From a checkpoint of a small sound classifier: nadamw at rate 0.0012, 26041 training examples.
Rows from block 3, named by matrix and row number. Rows with one number belong to one neuron. Each number is 500 + 40 x the weight over its row's rms, rounded and kept within 0 to 999. All counts start at 0. Numbers have three digits each. After the name is the row's rms in percent of the matrix's.
# fc1: MLP up (model.blocks.3.mlp.fc1.weight, 1024x256), inputs 0-63
# fc2: MLP down (model.blocks.3.mlp.fc2.weight, 256x1024, transposed), outputs 0-63
fc1.342 102:447529458483521476450504415465537494577469575570483535484478529447461552486510569450538556434505524499545461497447558584422576458490468482486536512487567453477438481441505455484490527504473481
fc2.342 091:537523524509503589461474459513485495540457520509494499450483446500455467519585535431542512502500564496521505497481472495488524450528474450512508502469552517520483479502457425455488521478483518
fc1.343 096:473517497574541529456494476440483484475425515532470547559449451492451522452501551388484533484443530565550491391498523600470533526520503475567528424524556485465478516436475416506484552528489462
fc2.343 077:458507495570478447498527499544466523566433571467517495447449450582596458491461532510469478436499499492488500489514449460474482532512474490526533525476512570523534494512491523472484464535548474
fc1.344 101:537486501505521508456477476483477473512464538542488514477480568479528572518581525480582545498484589530604479551404484551439528477537496517463567526425581434535449480415443478494476503493501472
fc2.344 089:482574478486428498517569525444549516518517529478517512443447521574471498461409531560510439463527535491474468494503463459571478497490533498514529511488450547494566485500528557590556532501460460
fc1.345 087:488535434495535515494490435498583460559405547493508482577523430525469538544589469473503488459455456513511534501449520504488536448482528544499610493481604498511472449493510452562481486477457514
fc2.345 089:515464540502535508522533542523530425511502457532565459476587459476550515503490456508459481465499443464466559521532478468533412478513496421515447485518515603525518482561509451463503421491513516
fc1.346 099:498479528542573478489513467506505457532513477533476499468524547447502575526544537465518506488556456524550484500484562533453501500565470422481480506547465537435489476476544504473559519494489517
fc2.346 105:479402572502491457483503456489504554428479478497482501474506546516472482509515472540432495531567450513462505555464465498462481509498479518557501528529434515541527444546503524516533584533557492
fc1.347 086:413574435523528495449547533493497382496458515456493454487461455477473507533500532507522506436532530557557512518538522478481487427523506541471571506516560518459456542466492433503427558522519517
fc2.347 111:448424488457473476512561517528537541480493435475482442441514527439522534542490439528421500548472517450493515533524419507494519455452503516472414430551453477565530505515505552487531513430500499
fc1.348 102:459513540529522450470484428467499450566477503535516534545476532443493529466528538433579514418492535520561465474500506592442600468498466462498513469490549507492455525427463447535470544514510515
fc2.348 082:558521497467521524515446520488540512565499526510485496559528518526451537490480493474488506493451510482545611510584505539471477483499530507476545449488532449564481611477480484475514507445489558
fc1.349 096:484559502465603444510529453515460487551515479547537507501550577467401488477498596440532541506517529499538472495516469499529535461462509489493457452456495538474504526486463480536569519537479458
fc2.349 096:425474440511462455562515531506502474532520537517506511461522476531537540431432537514546462395512462512424497515538485497449436478498451351524486470483425557495511434553573549514465460501567509
fc1.350 088:517522461480518487464418529464580461532512482472492475490510523519533559460483493489544469515569481481598489511469543515413491505570482493468510491439494500479467523532504538500519540510479566
fc2.350 103:498478441500589461547482524512465464472445525504449473519527575490484493556530486505507451465541457566517499508610549433423459541549547533477456520506478521536527442529522552490537547463514487
fc1.351 092:485516443590510479542515520533501446513414519485452546501505558516451561499485558385501554408445520519450529537474510522458480522549481501465508527543554544567500499503530495494500550546499431
fc2.351 113:504560469506432567504606498493464508494480491490456563569498548495481512486483528468481519499459591525442518515433451475556569542485459484589448485516429483516561487481537438523513487455457477
fc1.352 108:449524465515558473477480412471545532540459479543516556507436496490440570481569582433568528455480550511528436503456521539427588443548461527494532468513541424516428480432469426524443535539414505
fc2.352 072:511485566489519503475463489515501526461515521452516499478475453546472498487486557485534434528492502486562512537557533484517467500434489502508485491437485485520475541479479452506494493447487576
fc1.353 095:490525537519555476520460443494569511524505515575504526469486518548478601509507502524568537438521512486526497449475500534465565548546450478544501445460525474492430469448444466460439543457464483
fc2.353 093:523438442501496469560505467477387512575536588502459537509527468570464473489558490469475507513455500504441501538485477513492438495498511545487502585484470459518455526480558405464516510474513472
fc1.354 100:459556481464517494430475458442548506557451528567485548498487512467472517451505611433549540440504585514564485461466552568474572463550508460511530505438555450485453473437471479504499498534485503
fc2.354 079:545506455487510506490445432450493531514494521530505522503502464530412537539526524450504492515485454486605497471496504476469475463521483504526463461420512491480486456502522455441478499483451519
fc1.355 093:490465572544467438509493456492473555491525467557534520513419500592488463467503520489601509490545495541500411478471490531446510538512511498469455490452459524518516459482413506481467527472521571
fc2.355 105:487472511503468532520505476534475572503507469513424570535445518536425524523515580429529532486474488494498478472470522498506474571459460465476505557553445506581458581515511476486507511549525463
fc1.356 099:488569492474485505425491471422542523565446556553535544514514456475465517498499567459518530448528554467545450480373549527474564493516489528495522512470580465480489500468528496455511474531452519
fc2.356 108:516526542505464597449478475475470507457454479487535482480496485489417522547576512420494534521489533553574531510465507477519529499459422504579514445440513499467509433482484456443492486467492472
fc1.357 101:427577479477528475469440397454519469597447501523534530489462481499492586431541538443519559463502540518556491480438548563449549476523489510507527506491565488467398492469464438519460470522477546
fc2.357 093:493456422520546550458439481496510525505466529468495481477547441540476508533577532468594545434478509513509547510444485508478525504492475523569488541431630458506476470502554477502473563524426481
fc1.358 100:517465406558545490505449516486533509478461559444450560486522546514493526543560477450489471489514517495481444498458548499503470498500492417464484560467544516484437490517518499490514515527500458
fc2.358 100:485507535471479556476568498518420455521481582499448539509527494536470502592506539465455531491462517559458455507498501474557423546506510512494527494510514532560469506518502530490506465541520537
fc1.359 100:435486517599496469512456478482455517500452553444504514498514541479478537524524526467530511406448535498474538475468512523472498467532513441497500509479585486478428569485465465475536515464510495
fc2.359 085:468469436532535488495550473527530542541476567513437588476494503535453470546513537507461518512542498513468496492511456493626474483534504589438507574453469519518474510483510513466471477477529444
fc1.360 097:487551523508493520498499501458479558499496530529523572470432486486523518484529543491539492429531471503533452495472544527481519555563447582529461521465477500527487551426426505466497538552546540
fc2.360 110:530530530510552469461514462556513471565518505479476515530513531506486399476514555534507461417450526521549472529493443552530563462522563544483502502548456532557524531481479513501568551508506476
fc1.361 101:492496531529572497478513480483525473577473540532453530574495523498474553466529536438528497431527517499525458447474510598443548480520496515484570505490468472499431511416466489460481547533486473
fc2.361 087:466455466523494461495510452477464476493512552388460528491492482482438488468514553578518512535490550447490603483450541396597467484481538455533471518467506467532466526508557459473560509468544520
fc1.362 090:470595537527516531541594536470526504521531480557496483506511509480432483416503580436497570457536481572491515489545470472497549518490458492486458481473457563511537510445456436444509441523471447
fc2.362 114:507497489420480511520465556482513529526501554454525510568427432559534504545405507468390506499523548491490492404501514522533507559538528509498492490491502467512531490467549466510473479566469447
fc1.363 101:465527467554532513461487432446531488542450543500481537515473509519484502488555530430585476434525558536537447505498555547478511462558496502476541535451517537539477489484479469557511494523500408
fc2.363 086:423494496513501428447497492562473540483534527450470521462474493497537519491456472567441545446452577495457592489472525443505521494526509536510575483491537390615453497528514569540469581496457504
fc1.364 094:415594508509436553453415443445556512474484499470441553466429427536525539491511525534593491425498545520498413441505526496455497509463445455535488471489556470494444530537507409499520552446500544
fc2.364 132:479529473500493552544496464472494549502575501469469537454453545517474552452482573583503494511530565504476448524485545416487537456480442529543455588574486473515470528530540525546504505481459530
fc1.365 111:444566512481515475430463441482500464547467512551494575516552504476458556473526562476545525406518499527551449462422506551443575476486482492540530504431569482493454482441490462504466505505490459
fc2.365 079:538540471519519520485454429474525475545463530449555439488580402503456542510536499463443474567480503534614603503472461511482476452524501536516501471438544448519490557439444500464516448485514486
fc1.366 096:459490498480481498447451469512493460510466554520545484459446467534448468521574474475518612495479619483578533510417490494435496466551396491481528489547515540429411480464438525488457525487468501
fc2.366 102:493479548484428451478510416547505487497545491505512493432473490500518493533519459565463511562524557485511477531533545498541484504522450546442471535446483460505474474433507522499459482396530531
fc1.367 091:532464496579490482485429456437507485552467617498514496512567466537478595486494552546442526496543482472503471513440529484500456520511472532504489524520519489540466530532440502450504531482473557
fc2.367 094:566485482473485508531504483494519561467509506522477511463478513550485503446500530531478556544478509524537551493543448534539490580476501541567441469436472424530551544501446538484534507467484436
fc1.368 097:475474529488504483537460438413529495505498555516550515477507456559521533411552548451578506472537517507494433481505502541433498557533454478550478500559468499527463515524457462470512512439466527
fc2.368 085:477470459567475473487515474465493541468565479489473535498468512498448492529482506409571464472448521540496547465546483494503470523431545426486449573449494492582497491513457536486472606507502523
fc1.369 104:453531470458544520449529416397509528569479513535499519540473450468494498464509556428555562475513529515502451447447545557479564506507464492535530510428561494458474513468495482550484501538431567
fc2.369 088:529563473479489547486509390493480566533458521474501475472492489496482536487490546475460509455472516490497536532479462493540499439491455537528448516413417426503484500442534495528499486569487552
fc1.370 103:469569471521486556501472556394509475582523411515523447514592483518479510454544551521519505485535455466605469452469521506466456474523467475504468456402568504406483508491500465553539535521537529
fc2.370 134:442505512548452501490502504432483502469506428450566488483488481496526418541453424480557463526551437562473501477548529453532456566477549521470488451517471539464593466491564498538511514527593494
fc1.371 100:399509483516522451485480440425482504584461532541479538515471521452499546422520577456518537415523536491583470481453557597408573439474477502509530510454534471512444535472450444524505518510512513
fc2.371 078:549458523499533514528499449536477511502526583464512520430558600493528505481510477495490492464484542449439511399583417396516533437473529526505498513473450484511543509447532548482528514487452503
fc1.372 096:508477425574515487480429441510474534510404555485514490520402485473534584448533493457492509532516486469504514484447518561427472481518442541530527510532530458515446530485387483484471543485513563
fc2.372 104:524509489519447506498473504472525565470437539509522515510464443557492504522500458529490598534480491479506527466450458552510453513463495402550476570454506570538473501498482518450468517516589501
fc1.373 096:441531526477473460496494470520564450516436486564453520586495431513523495480494499486551502494520485615507496542477465516501531547443397567508534444514481502528468557509518493459488459477501460
fc2.373 113:463556526551466511470574551469458525533534481460511509601519480516520495535480499481554509487451465528552473477478499501488498524447528538461506496408517498514549513512538479494500464563583530
fc1.374 100:523493448520536512535490471501509505457511603441446497450516467523465566520490493523520487500505494589497490504508569548457496511448452476585598498466535431430410416476475448491447560516505458
fc2.374 126:565500491490516454516485416554430459515493516489531462510508463459489486587537489490488529458443562513483566506492492487493535568496497519499575434535558467480508495508473430499488531462496463
fc1.375 088:519605397410463523430415451481518492477471500447477569487444448581533544479546467510495490494509548450491465376489503505487471499481445529540537496542507517509452554499493472584462525539468554
fc2.375 110:445523485516534489513497496509546532562466456511544564484495497526507483519551539501488534469529510469452493498443545460509475428514479416450479530454521537536551464503526592526435516441521506
fc1.376 100:581499476466531549458500492544486434499542581481540433478487511431386461530590545427518537526495515468571467539447542485487524415468518489479510554516566510498468505478466507509534467516456499
fc2.376 129:529496506443549482449489444469536515547521552473486446472507475607524440568513499478526469522534464520490476489533458456558502511554581522462505536472489507394498487503503482502529448463460461
fc1.377 107:428523460555548477435486455482542475529505515541495537497513542477498550489519568460569520466510540518564492456466495585413543473550421477519526438475516439456445530439425433520478558531490525
fc2.377 076:533510451509507522498433534395489509552506461491497484544545558503439523490476504453519464506441534510505495503461547521455486468566514426539487551510510540494482482568549545528478529486490487
fc1.378 084:507504484511546498497481523459547502514529461484473489511499594525522617471569545512548510517492495532535446532437501553491483524496458460519424559435478442490410475439520478538515503500503479
fc2.378 086:469517532528465516495486496466508454484439443523468471492491502448483571516485553426485523377452488424419482499493519482546523538491522482493574573549515519556517487495577490544480485479555460
fc1.379 108:452516483556536483464489441452554496537489508540494563540447524478432525445524604443530552432505505533543455468429517556439573494513464515504522464503503423500455534434460416497488539541481501
fc2.379 078:466533493455457462531487501431513483501524513459523523495542377540431438554501428488459500483434475465482503489502494443522451493487510536521496515456538472514479555569552581528490557593498495
fc1.380 108:463491496428502472485446437469477515534497463533525558549481468486431481471545470458530551519534552481562505514420460526407544445552461527487484491490503482474456524435426489513495500466545562
fc2.380 116:495456437432481459406465515533524468473527482499493460452477479469482466552516421501550527529405526467554487546493482526437505504542522455458550516454579441453461467505478506457472569390529532
fc1.381 104:432543516535518482445476424425486524567460573558469563511492530500492524453560581443520540411528560502547509493433518584476548474517521476496509456497561451482436488439506420518473542523437496
fc2.381 083:521483535503544535530526465465459482438523502470464475500515435476381476531502548466488513576490508516584563475528548464544481450448514557497520555384555537478484476505524440463553489451527517
fc1.382 087:504404521470519387446485504478507451539470533539462468542572500529464521493499529446481471421513537505489413565500519534487539545545517500451551557429524483556479544513518512533520516531516473
fc2.382 107:513520521460474481603534454498590545511479534512463544482480481565557515535561431504465507472436489494503476455428497507472522565474468501536508586477486533610534483494460551563463497527527470
fc1.383 099:402499491550503464458443429443469488563492494540512530521471497466459533443525572430544524431529527503544456496429516561468517452524449522502510479467549487474426517426462433511464496571489548
fc2.383 082:533501426486491513520520456475493532449522509507568551505467512481480579522530525440471536542428522526459561419512532479504489550425434448565484498547543488499496501511499517509485528454479599
fc1.384 083:529529450496578492486514515488528523583448550526485462562471449521429444479468584457554478485523544526500509490538492505519469436525489500449504477397524531525485538498517487541550483527459471
fc2.384 093:467518437529473495475502466520548453453483495479459508484430477445537527499421537463511520451475511424433553421503582517523503483468493460516503518547524548482523516524554518529471473506515542
fc1.385 104:464515499518543491423480436458529527579506498545484522492468523492464525431551554468558541485545557538569451496431519534432550443520483480492490485482540453474431509462431400510442485491462537
fc2.385 079:521495489492446513438509508493431443479551499362552504423486519563507500539526467501508503456472520500478502424556546486500446521434511469509517537442515536451538463460591498513447486508508556
fc1.386 107:470496523520536484501490480437519512543485541559515525512506566450514552481525565455543525429512513527528480462461525582484563501508481453497520462483539457469449488444436441508445523551467501
fc2.386 085:519367552480560464533457468489437503542524485505502465460497540528411481538472534405515457474483458467512530531559481524509495450530500460478457430513551510533489499485541488456596549509501529
fc1.387 098:472553492517478533500474509476539551505514578540467541494468547541499565493497551508492495430443519509493472505473494522505510505514490435543459472520522499522449495394501449486469512541529530
fc2.387 109:475501456448569474513487447540540527563516459552479505508513508516498552506520535445465447464493455433460476447532502482456525449484467565510454499481500487522459459487509539510482585546420541
fc1.388 106:434558501529510510498489487450556476560528474548520516537485485474457532441538516443545532487547503521531449440448538547421541516527472500521512456428538480427474473449472455495472544563483492
fc2.388 092:588494496508501515439489447476490528500530496512440449494459512441461562479493497487468509491519505412528537531519503521532513527522519458544487520487421492513540487502480531472581496485411529